python train.py --dataset="cartoon faces" --loss="mse" --encoder_qk_norm=true --encoder_positions="learned" --norm_pix_loss=true --learning_rate=0.0034 --ema_decay=0.995 --weight_decay=0.2
Rows from block 6 of the encoder of a small masked image model, named by matrix and row number. Rows with one number belong to one neuron. Each number is 128 + 32 x the weight over its row's rms, rounded and kept within 0 to 255. All counts start at 0. After the name is the row's rms in percent of the matrix's.
Before each neuron's rows are labels from the 100 images, of 14976, where the neuron reaches its highest value: "strongest on" is what is common among them. Only what is clearly more common there than usual is listed. The data: cartoon faces. In brackets: how many of the 100.
# fc1: MLP up (encoder.blocks.6.mlp.fc1.weight, 1024x256), inputs 0-255
# fc2: MLP down (encoder.blocks.6.mlp.fc2.weight, 256x1024, transposed), outputs 0-255

strongest on: spiky hair (43); curly hair (42)
fc1.457 122 [124 150  89 115 131 163 158 236 138 103  95 134 108 134 109 120  56 141 119 144 119 130 161  96 103 120 153 116 174 110 153 128 145 123 168 126 156 127 127 133 161 106  77 122 137 177 107 162 157 134 150 121  87 141  98 126 147 121 161 110 174 154 130 137 121  49 128 124 112  81  66 169 136 125 121 135 174 126 123 109  87 132 148  99 136  95 110 122 148 141 176  80 168  92 142 128  85 121  67  82 138 146 119  87 133 157 172 119 161 197 138 102 128 192 152 120 115 133 119 197 162 153 151 169 150 111 144 180 178 146 123 160 102 114 134 130 101 153 123 127 150 215 159 144 141 191 120 140 106 133 141  93 155  68  87 144 143 108 153 101 183 120 152 136 161 149 105 120 130 111 115 121  77 143 106 132 154 188 161 167 108 164 124 208 174  83 129 154 124 139  84 151 160  95  98 160 151  59  95 187 186  92  95 152 145 171 122 168  39 105 123 112  91 117 109 148 143 172 162 150 212 127 120 115 133 169  97 162 123 103 119 111 164 194 152  84  51  99 124 142 120  78 167 141 124 115 195 153  90 117 110  86 120  88 124 170]
fc2.457 123 [136 144 148 150  91 125 130  57 126 128  97 152 108 130 139 104 120  85 173 112 151 115 107 146 132  71 144  99  67 167  89 142 126 158  85  66 114  92 170 140  91 121 184 140 106  98 100 144 116 153  77 116 121 172 139 115  64 110 109 119  95  70 183 182 184 126 120 102  96 198 138  72 121 127  66 148  86 105 125 111 170 199 139 111  81 147 154 183 117 139 113 143 129  92 163 167 111  99 164 121 163 118 132 155  84 140 179  87 103 117 146  89 138 142 150  83 132  93 125 117 131 144  88 113 103 150 128 124 145  82 164 133  91 105 117 129 129 126  75 148 122 165 136 100 166  81 169 107 145  94 114  77 100 128 129 132  95 139 137 120  81 121 179 165 116  65 188 129 119 151 114 132  95 158 164 188 117 118 127 113 200 113 103 120 118 132 138 144 113 114 155  67  94 146  95  93  86 149 125 123 138 148 190 128  92 170 120  92 201 207 119 136 201 137  70 123 128 116 101 158  92 137 155 136 115 136  99 144 124 144 142 180 105  49 117 119 211 167 196 159 120 184  76  98 138 105 128 104 136  83  97 131 166 148  78 158]

strongest on: spiky hair (69); top hat (34)
fc1.310 089 [135 141 147  86 139 124 171  95 145 128 174 164 175  67 107 154 143  96  94 138  98 139 116 101 109  98 100 160  94 116 159 162 111 139 198 114 152 115 134 104 110 123  88 133  94  71 127 145 107 121 143 119 130  96 146  10 130  82 171 157  96  95 121  83 147 138 109 123 153 106  96 110 107 181  94 127 123 195 143  83 125 113 120 168 158 123 147 209 159 149 139 129 157 163  77  85  86  95 110 105 132  83 127 109 167 125 156 102  65 121 124 135 173 107 176 103 137 200 147 150 141 136 117 146 130 162 135 137 178 115 110 114 125 122  85 118  99 127 141 111 193 173 106 109  93 136 172 142 143 125  96  85  99 145 117 119 116 152 114 171 122 104 169 144 107 150 150 142 133 142 107 102 136 144 154 156 131  70  82  93 168 130  87 163 112 169 202 143 110 149 148 117 120  86 133 129 131 148 187  87 124  73  77 218 114  73  45  91 115 134 110  76  98 138  87 154 115 182 148 131 138  92 101 143 119  79 104 127 128 140 103 118 153  73  96 153 101 115 164  76 153 130  93 192 121 183  96 100 148 121 120 108 166 182 229 146]
fc2.310 093 [ 88  89 149 166  90 112 120 120 191 103 150  58  74 204 102 125 146 151 104  61 110 179 162 145 123 131 130  97 146 110 114 110 184 127  91 125 105 145 212 102  64  67 131 102 116  82  44 134 170 133 142 112 127 117 145 205 123  99  64  78 136 165 114 123  95 164 100 133 101 124  97 144 180 152 165 155 175  42  90 118 161  95 139 128 106 135 127 113 117 133  56 138 110 128 132 155 107 150 133 113 116 142 143 202 145 159 119 138 105 158 105 129 125 111 157 120 109 119 143 160 151 150 128 134 108  94 147 134  99 141 172 124 192 113  89 124 150 201 149 174  96 152 114 136 159 126 103 121 118  95 101 134 201  91 134 120  77 139 131 150 133  90 162  71  86 144 126 176 150  78 118 139  38 187 147 118 138 103 194 165 127 107 103 141 134 115 153 152 139 105 113  85 135 109 144  99 112 133 145 126 146 114 130  96 134 129 135  99  79  66 172 119 160  92 103 133 134 106  72  90 136 192 181 126 106 133 170 103 112  96 137  67 146 157  60 104  55 101 179 154 111 123 139 130 131 140 156 146 123 158 153 107 125 138 106  85]

strongest on: freckles (49)
fc1.544 133 [116 117 143 100 157 106 139 129 112 205 115 168 138 184 139 130 127 140 164 152 161  89  99  70  92 148 101  76 138 135  74 155 109 158  88  90 117 125 148 192 143 154 147 116  96 152 109 173 135 180  80 118  79 141 102 146 185 118 182 182 117 151  88 130 149 175 109 170 124 143  90 133 149 133 105  96 127  97 136 115  94 108 123 124 106 108 105  91 142 112 188 196 105  99 157 127 140 107 160 142 139 167 147 106  45  78 160 122 114 143 146 118  66 107 156 162  81  96 101 153 172 154 100 147 122 121 142 137 136 152 169 202 134 158 152 109 146 175 137 114 144 142 140 173 211 170 147 125 155 110 133 174 203 139 118 200 121 151 141 162 121 100 129 121 123  82 101 108 116  90 148 107 115 205 102 103 129 166 105 108 100 204 120 144 185 109 215 155 115 153  96 140 108 158 146 163 115 146 126 129 139 187 147  93 152 122 146 180 170 104 198 128 144 148 146 165 107 162 136  81 118  94 175 180 117  85 160 117  79 139 150 173  99 117 147 131 174 146 125 104 193 136 153 107 138  62 119 121 175  65 132 125 155 122 104  88]
fc2.544 084 [147 107 158 110 151 115 133 133 172  59 143 127 108  99  80 162 107 150 145 101 115 131 186 184 121 136 121 164 133 178 185 138  92 101 154 129 123 138 110 107  99  75 125 123 139 116 142 156 114  86 143 156 171 160 155 175  88 130  93 126 132 115 122  62 112 123 131 208 120  92 144 114 137 154 106 171 125 104 118 152 121 143 158 131 168 149 103 191 150 125  40 105 145 186 171  92  89 132 106  78 138 109 116 147 159 160 162 122  83 160 140 105 145 130 149 171 150 123 128 174 118 122 192  88 146 170 134 143  86 101 132  62 178  48 118 104  97  73 150 154 119 201 107  96 146  54 142 121 101 116 127 134 128 163 150 108  88 168 137 140 107 183 158 162 142 188 150 147 131 150 165 106 104  69 122 138 105 108 155 107 149 105 220 130 148 173 117 132 141 115 167 107 165  60 140 109 142 138 146 148 114  77 121 197 159 121 185  95 130 122 163 101 120 169  77 154 111 125 128 165 102  90 173 115 162  98 130  71 168  79 113  83 120 168 147 160 108 110 116 120  79 179 118 104 137 162  84 126  65 192 132 102 131 185  95 138]

strongest on: earrings (96)
fc1.381 096 [135 103 173 153 123 119 109 101 170 190 127 175 128  83  91 140 156 176 134 110  75 116  75 102  94 155 102 165  89 122 128 188  71 135 168 102  81 139  93 116 165 149 112 149  78 150 122 194 120 129  79 112  74 133 188  97 134 120 114 120  77 152 160 169 127 167 146 160 129  59 176 122 118 147 156 109 156 115 115 143 113 153 115 126 122 109  63 154 152 150  62 122 132 100  81 158 163 139 129  89  82 124 178 140 163 181 136 153  75 125 142 188  80  51  94 134 140 139  76 136  90 121 143 140 152 152 126 125  82 208  99 154 140 108 172 154  99 129  64 160  70 174  97 138 147 153 114 133 166 180 109 169  91 112 132 105  88  69 153 121  92 144 108 183 144 155 108 184  81 172 164 126 127 155 113 187 113 110  88 114 162 130 159 167 103  92 140 142 155 119 176 126 100  54 138  66  92 156 138  76 102 127 165 153  64 144 112  78 163 131  88  78 143 150 155  95 162 155 171  90 105 127 135 129 176 144  92 115 129  93 149 101 105 122 107 142  81 123 106 184 125 162 138 147 110 114 135 133 108 103  99 116 111 138 133 150]
fc2.381 095 [ 68 140 104 133 131 139 136 134 155 133 154  61  90 117 104 142 128 110 179 120  78 136 136  76 133 142 160 165 121 138  79 100 203  88 137  87 160 104 125 187  74 104 153  88 117 109  97 110 121 132 140 142 143 150  92 161 176 118 136  65 137 142 103  98 136  69 132 124 132 152  70 185  90 132 133 118  91 130  99 177 133 135 170 140 120 116 109 141 119  94 104 157 137 143 117 163 126 190 123 127 118 114 128 123 130 120  91  86 117  67 124 134 178 134 152 165  98 143 150  89  71 136  51  97 115 139 128  98 125  91 146 195 109 194 102  61 163 148 145 188 127 177 148 206 146  90 108 112 112 112 129 129 151  64  86 116 152 117 149 199 133  57 149 164 121  77 170 184 109 101 149 113 116 157 104 189 136 158 126 109  95 119 178 128 147 128  92 126 144 127 144 117 162 118 162 220 154 129 100 138 146  84  77  99 133 153 178  99  77 111 144 174  81 145 102 127 105 136  80 155 153 102 149 152 114 145  73 193 100 162 142 133 107 142 154 118 132 141  69 103 100 118  95  51 130 165 144 119 154 154 110 186 150 102  70 166]

strongest on: spiky hair (74)
fc1.511 111 [194 145  98 110 104 112 152 163 122  95 107 145 152  52 165 132 128 141 141 131  87 106 139 192 109 158 152 146 168 127 112 176  97 119 151 106 149 121 160 167 136  86 162 114 126  87 138 167  75 147 122 117 130  98 104  75 109 152 142 128 128 125 137 181 137  67 198 133 124  38 125  70  94 103 101  99  93 202 170 155 103  73 135 113 110 102 136  64  74 132 161  89 149 158 140 158  64 103 137  83 130 116 143 100 154 121 106 158  74  96 103 193 146 132 113 150 148 124  94 151 142 144 116 105 204 117 126 110 143 116  89 130  58 123 114 152 114 178  86 126 120  91 168 150 128 127 107 123  33 126  93 128 201 174  96  64  96  54 123 147 136 130  74 127 178 140  63 144 149 102 157 155  79  86 164 140 140 149 106 177 172 111 136 172 138 133  94 135 130 137 151 133 163 153 140 117 139  74 130 105 166 227  78 128 104 141  88 160 173 119  96 166 140  77 139 101 130 118 134  96 158 163 140 144 162 118  77  77 117 130  96 113 159  83 145 139  94 135 134 138 155 158 104 155 130 116 105 112 129  90 106 141 137 133 168 117]
fc2.511 097 [110 135 125  90 157 122 142 157 130 154 149 141 137 106 122 148 163 132  86 140 196 141  51 141 173 139 111 133 102  93 102  71 159 134 129 140 142  88 130 109 224 155 128  94 168  79 119 101 111 149  98 104 152 141 105 110 148 143  62 153 152 136  97 151 112 195 129  99 146 149 118 138 131  95  74 141  61 128 119 148 133 148 128 154 202  95 116 179 149  95 117 105 114 159 134 124  94  94  68 122 141 105 131  94 137 185 112 126 144  91 103 124  41 153 132 142 116 123  78 130  97 106 101 122 159 147 119 131 119 105 131 102  88  72 110 143 106 187 150 139 116 123 174 158 198 124 103 109 168 126 178 164 118  85 141 150 116 112 172 122 171  69 119 100 158 179  86 150 208 125 126 109 121 144  96 139 117 131 199 145 125 124 147 147  65 126 143  45 109 165 121 127 145 146 117 146  55 173 122 104  95 149 158 142 101  98  84 134 166 153  97 112 135 150 132  91 104 140  89  98 114 126 144 167 144 181  76 138 149  88  88 170 116 149  43  81  91 135 170 167 150  76 129 194 144 100  65 148 122  58 117 155 131 157  64 127]

strongest on: freckles (58); laughing (40)
fc1.660 097 [121 145 146 142 134 160 169 142 120 166 138 129  51 132 121 140 135 133 119 158 161  75 136 129 118 140 116  95 154 143 156 140 159 157  69 134 123 138 126 129 123 170 162 145 122 133 146 149 132 147 138  94 165 141 179 105 157 130 155 136 118 105  83 142 128 171 184 116 129 138 133 144 127 129 150 105  67 127 120 174 126 167  95 117 179  74 113 156 115 167  75 154 161 167 171  73 216 126 184 121 132 162 122 182 120 109 108 152 105  92 151 172 116 100 169 173 150 133 119 118 143 148 171 158 108 150  58 120  97 180 165 131 131  97 118 107  99 126 194 177 121 123 125 101 133 108 153 141 104 162 105 189 137  87 101 111 107 145 158 188 116 164 108 120 106 107 120 131 153 145 196 100 141 150 148 112 136  68 116 111 151  92 128 113 199 111 123 119 172 115 199 120 175 131 165 140  93 126 165 106 156 155 144 148 147 173 147 232 131 144 141 104 202 147  66 134  74 154  87 115 139 197 165 159  87  33 190 129 198 156 107 104 102 121 139 167 194 163  89 107 130 140  75 126  93 131 115  82 140 186  91 165 100 161 100 109]
fc2.660 099 [ 85 133 138  94 141  86 102 107 121 140 144 138 129 155 107 159 160 156 110 111 156 177  95 118  74 146 136  59  61 130  71 134 140 124  82 152 144 156 120 145 168 107  81  93 170 118 145 206 134 153  80  96 145 102  84 209 146 142 139 127 134 148 138 121 147  78  92 116 121 174 108 114 174 141  60 145 132 169  85 115 134 139 155 128 114  94 119 136 155 113 159 107 102 165 116 130  70 120  81 134 136 129 134  30 156 137 154 162 105  70 138  84 146 147 138 112 123 103 115 139 135 110 155 104 137 149 145 148 124 123 101 199  97 141 120 112 115 132  95 120 117 111 121 158 135 103 153  68 101 116 134 204  98 178  77 156  75 159  95 151 115 128 121 149 104 146 128 105 136 135 182 102  67  98 115 115 151 119 126 121 187  67  78 149  99 144 145 130 157 136 222  84 127 130 107 137 123 133 143 130  84 175  81 185 124  69  81  79 184 148  98 202  77 126  47 175 139 120  99 139 126  80 171 129 144 164 131  78 102 146 152 116  82  95 171 132 109 113 142 157  97 162 150  71 176  87 168 137 121  85 135  98  91 101  97 101]

strongest on: freckles (42)
fc1.264 080 [ 73 112 194 137 132  95 149 101 179  99 122 120 176 116 129 168  84 176 179 141 144 115 130 143 127 128 142 145 132 186  89 114  59 131 127  90  99 110 116 136  93 107 139 110 125 141 139 110 166 135  94 127  82  87 140 160 171  65 117 110 107  88 102 153 140 151  94 172 132 136 135  63  90 128 128 188 105 210  97 154 156 181 129 116 102 111 110  60 112 157 116 184 123 131 107 128 190 124 159 148 126 118 189  61  76 110 181 124  94 124 171 141 109  92 156  98 100 156  95  71 123 124 158 154 124 135 153 148 139 190 133 134 102 162 137 127 117 181 121 113 119 140 220 103 125  78 179 139 123 141 123 129 133 103 116 118 147 130 125 135 108 111 183 108 108 149 138 156 142 183  48  92 152 166 154 202 135  78 146 157  86 142 120 146 137  84 156 103 157 154 156 159 183 121 164 114 112 183  97 114 146 126 165 126 164 149 184 145 163  44 166 137 127 118 164 164 152 211  62 132 140 152 105 151 158 146  96  72 146 113 175 177 121 132 145 153  74 158 110 124 122 165 119 145 110 146 130 151 114 158 131 113  84 199 159 123]
fc2.264 085 [123 158 138 130 168 134  86 142 201 175 126 135 119 118  56  99 128 111 160 168 128 144 133  98 160 133 147  70  66 125 146  68  66 116  77 163 120  82  83 150 137 130 151 128 104 162 132 129 176 154  67 137 121 112 161 155 147 137 101  93 120  64 152  96 133 129 111  90 198 121 186  75 136 139 102 141 130 117 128  84 109 177 160  90 153 151  90 174 134 107 166  88 175  63 111 123 136 127 168  94  87 111 175 123 169 126 100 134 148  90 161  88 146 212 108 160 118 207  63 143  78  91 144  95 121 133 141  94  83 131 107 119 111 155 114 143 108  72 102 133 109 148 132 173 119 113 184  77 139 102 121 108 153 149 133 148  99 136 148 211 113 119 115  78 157 152 103 140 112 117 107 120 108 113 143 134  98 138 172 130 136 127 132 117 133  91 160 127 139 117 119 111 185  79 145 136 130 201 128 153 198 158 143 188 114  87 132 139 107 179 152 167  89 130  78 173 165  99 172 142 130  86 162  97  87 123 114 137 118  58 145 147  58 136 125 191  78 115 179 129 133 153 126 167 139 117 117 157 128  88 138 195 130 100 168 128]

strongest on: spiky hair (33)
fc1.433 071 [141  79 114 202 148 161 149 188 126  97 151 162  71 137 136 176 161  74  87  60  74 169 131 118 153 186 166 111 207 104 143 114 218  66 142 177 160 178 126 117 118 117 116  96 167 154 104 130 129 177 103  78 178 102 155 162 121  79 107 131 136 131 122  69  92 138 143 117 115 136 161 127 158 119 114 107 100 110 131  89 145 118 113 146 145 116 119 141 203 156 115  86 146  79 127  98 134  83 104 145 114 108 136  99 162 106 134 167 135  95 138  86 195 125 130 119 169  96  93 105 153 143 118 161 167 158 123 110 144 126  71  98 163 153 203 153  84  97 122 122  64 193 190  93 115 116 174 186 130 140  38 105 103 118  98  56  96 111 159 133 105 134 124 177 116 118 193 164  99 101 128 142  71 167 140 141 106 130 119 168 126 134 105 104 140 122 151 121 127 126 133 127 148 146  81 116 113 156 190 131  70 118 103  94 113 124 115 130 149 124 101 166 119 133  83 154 119 137 153 208 145 137 142  82 130 105 101 110 152 159 105 155 116 104 143 121 138 150 135 192 165 109 152 152 146 197 114 100 164 106 160 104 122 128 151 184]
fc2.433 081 [146 169 144 109  65 148 156 103 122 121 175  63 132 108 162 142 153 106 150  74  71 107  72 149 104  91  66 125 168 168 152 146 107 137  56 122 104  60 152 119 125 100 123 139 148 163 159  62  89 175 175 113 171 134 126 127 156 114 166 108 109 115 127  76 153 139 126 142 141 106 134 126 115  93  98  69 103  92 170  65 147 121 154 121 117 115 108 164 113 162 125  64  91 111  89 116 165 118 128  97 110 144 121 163 159 159  97 159 126 145 122 162 126  92 131 182 110 184 128 164 107 122 166 113 109 111 140 115 127 179  17  75 136 171 157 113  31 123  77 145 132 144 109 151 187 123 158 100 139  86 105 156 146 195 109 147 127 120 123 183 145 125 131 122 167 132  90  89 123 148  73 146  95 166 161 122 109 143 179 136 127  87 127 111 107  83 155  94 141 140 144 157 112 105 109 120 121 125 115 160 116  70 156 143  59 132 160 118  86 198 120 124  88 103 103 114 115 140 158  67 122 175 147 100 130  96 148 145 174 155 100  64  56  94 131 143 159 140 119 112 184 170  72 110  93 160 123 185 125 143  84 137 165 145 114  98]

strongest on: laughing (32)
fc1.618 126 [ 63 119 102 189 167  99 147 165 162 135 120 178 151 127 143 176  86  86 139 119  98 114 159 179 147 176 111  52 122 124 116 157 147 175 156 112 111 135  69  79 157  98 123 139 105 143 118 120 109 110 159 126 158  63 127 128 114 134 118 110 150 120  78 199 111  65 107 166 133  89 118 115 126 165 116 143  81 194 118 152 153  98 162 163 206 138 156 140 143 152 123 148 109 102 123 117 133 123 147 150 105 236 132 120 122 116 119 114 132 150 126 144 152 143 141 124 103 136 171 154 116 163 120 153 163 152 118 149 155  57 133  53  93 151 135 149 125 144 119 110 168 150 136 110 189 167 127 186 149  94  78 159  65 141 160 139 166 139 178  96 154  68 151 117 132 135  94 129 107 157 168 153 131  99  81 108 168 115 132 118 147 255 122 155 102 177 100  96 105  97  74 153 165 182 138 159 104 119 153  57 180  97 151 149  92 190 124 128  81 124 121 134 157 112 171 160 123 129 145 151 133 142 142 140  91 128 102 166 141  72 115 111  99 127 152  36 124 100 112 105 132 113 110 134  99 134 157 199 110 128 116 123 126 163 129 110]
fc2.618 121 [138 111  67 158 129 185 121 139 120 136 145 141 118 123  76 102 112 118 155 118 132 162 139  83 181  96 104 141 105 166 129 101 144 140  94 127 124 166 144 125 126 132 168 185 152 137 167 144 177 128 110 158  84 118 137 134  82 109 145 167  81 122 109  66 147 105 156  82  88 152 191 102 127 120 113 110 155 141 172 107 130 144 101  68  87 167 141 158 123 182 123 126 184  72  64 151  76  99 140 126 111  89 152  68 167 144 105 113  85 120  69 153 104 155 108 164 135 141 104 227 100 105 117 104 147 115 122 164 137 143  91 156 123 130 151  73 172 141  72 210 126 148 158 220  46 102  98 139 120 131  93 165 149 152  92  98 134  82  67 138 129 119 192 156 130 107  96 127  63 104 116 100 120 156 130 111 114  97 158  94 171  85 124  97 110 117 140 132  86 193 154  72 118 152 141  88 116  81  87 162 124 186 134 121 118 161  86 159 118 100  95 131  86 126  96 146 124 141 138 114 232 150 101  80 121 170 128  85 180 131 152 124 118 162 142  91 106 139 151 124 144 131 156 150 112 119 115 167 120 154  61  78 143 135 125 142]

strongest on: laughing (97)
fc1.332 073 [160 132 154  91 125 129 167 174 172 132 132 104  97 130 109 126 112  91 123 159 155 145 153 190 170 130 192  88 138 157 162 139 156 124 106 114 116 146 154 151 131 144 118  84 116  62 114 111 144 136 112 184 102 107 124 128 106  99 209 152  62 103 172 151 123 123  86 125 111 150  84 117 133 134  60 102 120 115  69 125  98 157 111  79 138  95  94 157 147  63 116  83 146  92 155  74 134 114 149 169 117 124  88  36 166 117 162 168  76  66 123 137 151 178 148 127 116  96 171 156  54 126  50 141 105  64 168 152  82 116 126  85 132 126 143 109  49 142 145 141 150 107 112 163 121  78 177 143 153 161 133 123 179 114 139 152 114  81 126  98 113 164 132 180 139 112 149 167 114  86 132  66 134 201 161 154 132 106 180 126 174 135 104 108 161 138 143 222 132 152  99 107  93 106 177  91 132 154  95 123 138 104 133 167  53 122 109 118 101  77  67 120 152 103 157 141 146 138 120 106 129 151 148 156 126 176 128  73 135 155  92 119 136 104 192 103 140 124 131 162 181 152 104  86 135 112 161 134 150 142 133 103 122 135 145 184]
fc2.332 077 [140 141 116 149 160 137 135 169  95  69  83  86 139 146  79 145 141  54 125 156 119 109 116 145 140  76 101 143 160 135  85  77 109  86 117 150 105 154 136 104 107 131 114  83 127 106 103 176 110  78 154 135 107 124 151 154 120 185 189 126 212 147 155 123 143 140 107 180 144 162 168  99 142 155 107 142  87  52 119  65 190 109 157 132 130 204 120 104 107  93 133 167 164 136 138 113 117 161 111 183 108 157 105 178 122 129 102 127  73 125 108 124 197 117 152 156 112 104 118  81  99 191 165 108  96 139 130 162  76 125 120 138 196 124 167 131 160 103  60 169 127 145 121 152 146 136 163 103 123 131 143  89 172 158 163 140 104 123 132 141 158 108 121 101  85  91  73 113 169 144  68 143 124 144 105 143  87 132  98 163 133  72 121  92 162 158 161 136 164 149 150  43 145 182 190 151 116 177 114 105 133 137 149 160 179 156 181 139  78 143 106 142 155  58 164 125 154 114 165 198  92 136 157 138 163 175 129 102 139 177 140 146 127 135 170  96 107 168 137 173 112 118 184  95  88 174  94 170 125  89 134 105 131 113 115  86]

strongest on: freckles (91)
fc1.757 110 [107 106 141 135 210 116 103 132 101 144 133 144 111 115 130 150 126 149 106 116 115 183 104 186 144 180 127 136 162 163  65 178  79  88 118 135 138 156 167 185 137 158 167 143  77 143 177 137 125  96  86 102 149 144 123  98 185 103 128 168 102 136  88 130 175 110 126 157 145 149 102 103 114  90  94  90  67 142  63 124  93  40 148 146 103 137 114  88 139 152 153 156 127 167 222 159 133 164 154 111 109 123  96 138 152  96  88 134 160 136 176 191 100 126 132 131 153  96 133 136 118 110  70 163 131 174 162 111 122 150 197 144 150 120 160 104  69 183 160 203 119  89  98 139 151 143 162 105  91 121 121 164 162 137  97  82 148 132 136 175 162 120 131 111 147 109 124 138 166 109 175 206 150 116 116 147 113  84  67 187 113 108  94 118 134 135  91 102 135 153 139 156 149 115 166 131 131 138 171 142 126 166 155  73 137 114 182 176 103  75 132 151 153 123 121 111  87 183 118  77 205 118 141 160 142 113 148 145  93 141 109 183  73 116 146  75  98 187 103 145  97 101 126  81  82 145  91 113 160 110  81 127 107 131 121  72]
fc2.757 114 [156  93 139  58  75  97 125 135 114 163 110 166  66 115 127 119 132 167 153 131  86  79 161 128 139 181  62 120 146 148 122  84 127 145  91 120 137 146 111 205 148 139 152 136 109 137  74 145 173 141 129 143 106 153 102 178 121 151 109 113 108 192 138  70 211  28 108 214 129 131  86  87 137 123  75 150 101 141 153  83 125  98 163 140 112 138 103 200 128 130 140 100 109  99 106 108  94 109 152 144 145 157 124 148  85 137 163 124 120 100 162  73 134 117 149 102 181  77  87 119 118 119  89  62  91 136 149 112 113 124 146 170 104  95 117 119 156 132 151 158 129 155 137 158  71 114 124 177 152 150 106 176 109 154 124 166  79 162  86 180 102 134 163 148 129 100 124 138  71 165 147 134 152  99 126 126 127 132 119 107 138  90 163 152 208 116 142  92 152 128 162 107 104 134 142 160 192 154 162 140 169 153 139 153 182 128 122 156 177 204 134  76 118 121 106 163  78  91 120  85 146 139 102  92 157 141 112  89 155 113 154 152 110  96 145 122 113 208 131  91 186 131 167  91 126 127  97 119 113 114 140  94 116 179  44  91]

strongest on: laughing (57)
fc1.608 084 [130 135 154 156 100 202 129  81 148  29  82 143 105 125 151 102 107 118 103 159 136 106 133 126 132 102 160 134 191  96  83  97 118 138  80 130 103  74 136 137 151 105 127 116 170 167  69 146 123 119 132  88  85 121 108 166 170 128 123 165 198 162 145 120 105 116 142  88 114 153 148 108  99 131 114  96 133 177 153 171 143 169  83 149 104 129 123 153 110 144 129  98 102 101 127 147 148  75 157  80 101  96 109 124 185  81 124 111  80 184 107 168 178 135 124 114 152  85 189 106 153 140  70 110 170 115 120 131  97  83 127 129 113  97  89 161 163 112  96  64 133 133 128 148 136 167 104 136 147 156 150 134  77 142  85 139 165 117 162 103 183 125  98 126  84  88 126 109 111 115  72 171 101 139 105 133 157  88 125 116 152 115  98  75 219  61 132 160  90  70 182 113 162 110  75 131 112  78 107 116  92 110 129  89 163 158 114 112  67 150 131 123  54 143 115 143 120 181 151 124 160 109 131  64 143 185 164  96 124 184 156  96 176 148 176 149 161 143  87 141 146 154 136 123  87  48  80 155 108 173 100 116 124 142  96 113]
fc2.608 088 [ 94 181 101 129 158 145 154  85 131 167 117  77 180 120 114 147 120 137 127  81  78 152 166 100  67 133  83 155 142 109  92 178  94 153  83 133 111  90 137 113 120 162  92 135 134 115  87 178  99  55 134 171  94 132 147 102 144 147 134 157 141  76 114 121 175  89 115 100  82 179 121 111 100 120  82 172 176  74 137 110 108 124 166 143  92 100 120  86 188 153 152 111 137  80  82 164 181 180 151 103 107 151  66  75  86 147 134  90 147  81 144 155 172 174 135 105 124 151 190 129 184 134  82 136 105 152 179 132 128 175 143 151 141 125 152 116 136 112 133  56 175 127 137 117 105 143 132  95 105 142 167 212 189 162 145 164 152  95 102 108 180 106 119 171 133 129 142  84  62 151 125  71  74 175 110 137 106  83 121 123  75 103 129 117 152 146 119 122 141 124 196 109 131  92 139 120  70 111 133 148  92 114 125 145 144 188 164  84 138 192 157 154 136 141 167 196 108 161  99 175 147 111 125  84 168 128 156 144  72 102 127  97 144  91 136 118 145  83  99 143  92 179 123 139 128 109 112  96 117 143  92 100 149 107  97  91]

strongest on: spiky hair (73)
fc1.96 080 [144 105 154 118 154 138 125 198  69 114 132 163 141  55 147  91  96 102 131 137  83 103  89 155 179 122 127 163 122 123 138 102 134 143 103 119  97 139  93  65 117 186 145 130 127 147 144 126 147 131 151 181 124 138 132 143 147 139  74 143 185  80 155  73 166 135  63 134 173  62 102  88 149 100 136 110 103 219  96 133  95 136 169 140 153  93 106  99 130 131 157 128 159 124  86 160 142  77 170  95 134 151 120 150 111 136 101 117 129 161 131 157 151 120 114 113 118 185 127  98 146  90 152 148  99 141 159 147 105 147 165 145  85 143 188  91 115 170 113 169 153 118 141 199 117  90 101 127 130 168 170 139  67  97 116 143 172 123 113 126 117 102 142 137 157  97  81 166  94 121 121  78 110 128  99 104  88  62 130 151  92  91 102 103 141  96 143  56  65 104 107 213 173 132 168 130 175  64 138  91 170  81  69 138  72 126 162 133 145 143  77 118 177  92  62 117 165 112 172 139 140 159 145 185 112  76 119 126  76 162 109  56 131 173 101 162 163 162 107 132  77 108 141 122  94 105  85 134 135 124 127 172 110 105 114 119]
fc2.96 082 [152 110 106 145  94 151  81 140 114 227 140  70  90 122  86 143 141 137 109 121 134 153 117  76 128 124 127 171 119 104 130 162 105  46 155 151 135 118  67  94 161 130  92 193 115 125 105 124  65  85 164 188 192 125 117 102 141 120 112 118  96 112  71 116 143 138 126 100 151 163  91 118 112  91 142 166 106 122 146 136 208 121 157 106 160 146 110 129  92  66 106 151 144 164  62  92 152 145 154 170  73 137 144  98 126 152 116 111 165  82 128 126 105 157 131 154 130 152 116  93 112 173 134 150 150 113 105 114 119 173  41 146 119 138 157 204 126 102 118 134 140 161 180  88 163 138 151  93 140 149 129 138 163 168 147  39 163  99 105 123 110 105  85 115 146 199 152 119 129 174  89 167 140 131 163 125 127 131 111  95 168  89  74 103 127 134  98 162 125 154 127 121 103 166  59 134  70 140 100 108  70 146 140  74 105 186  77 133 171 124 130 110 128 139 116 144 131 123 161 111 149 122  93 139  94  68 139 183 116 115 135 125 154 122 150  79  91 154  83 138 142 142 147 179 127 157 134  95 127 117 148 159 169 191 208 204]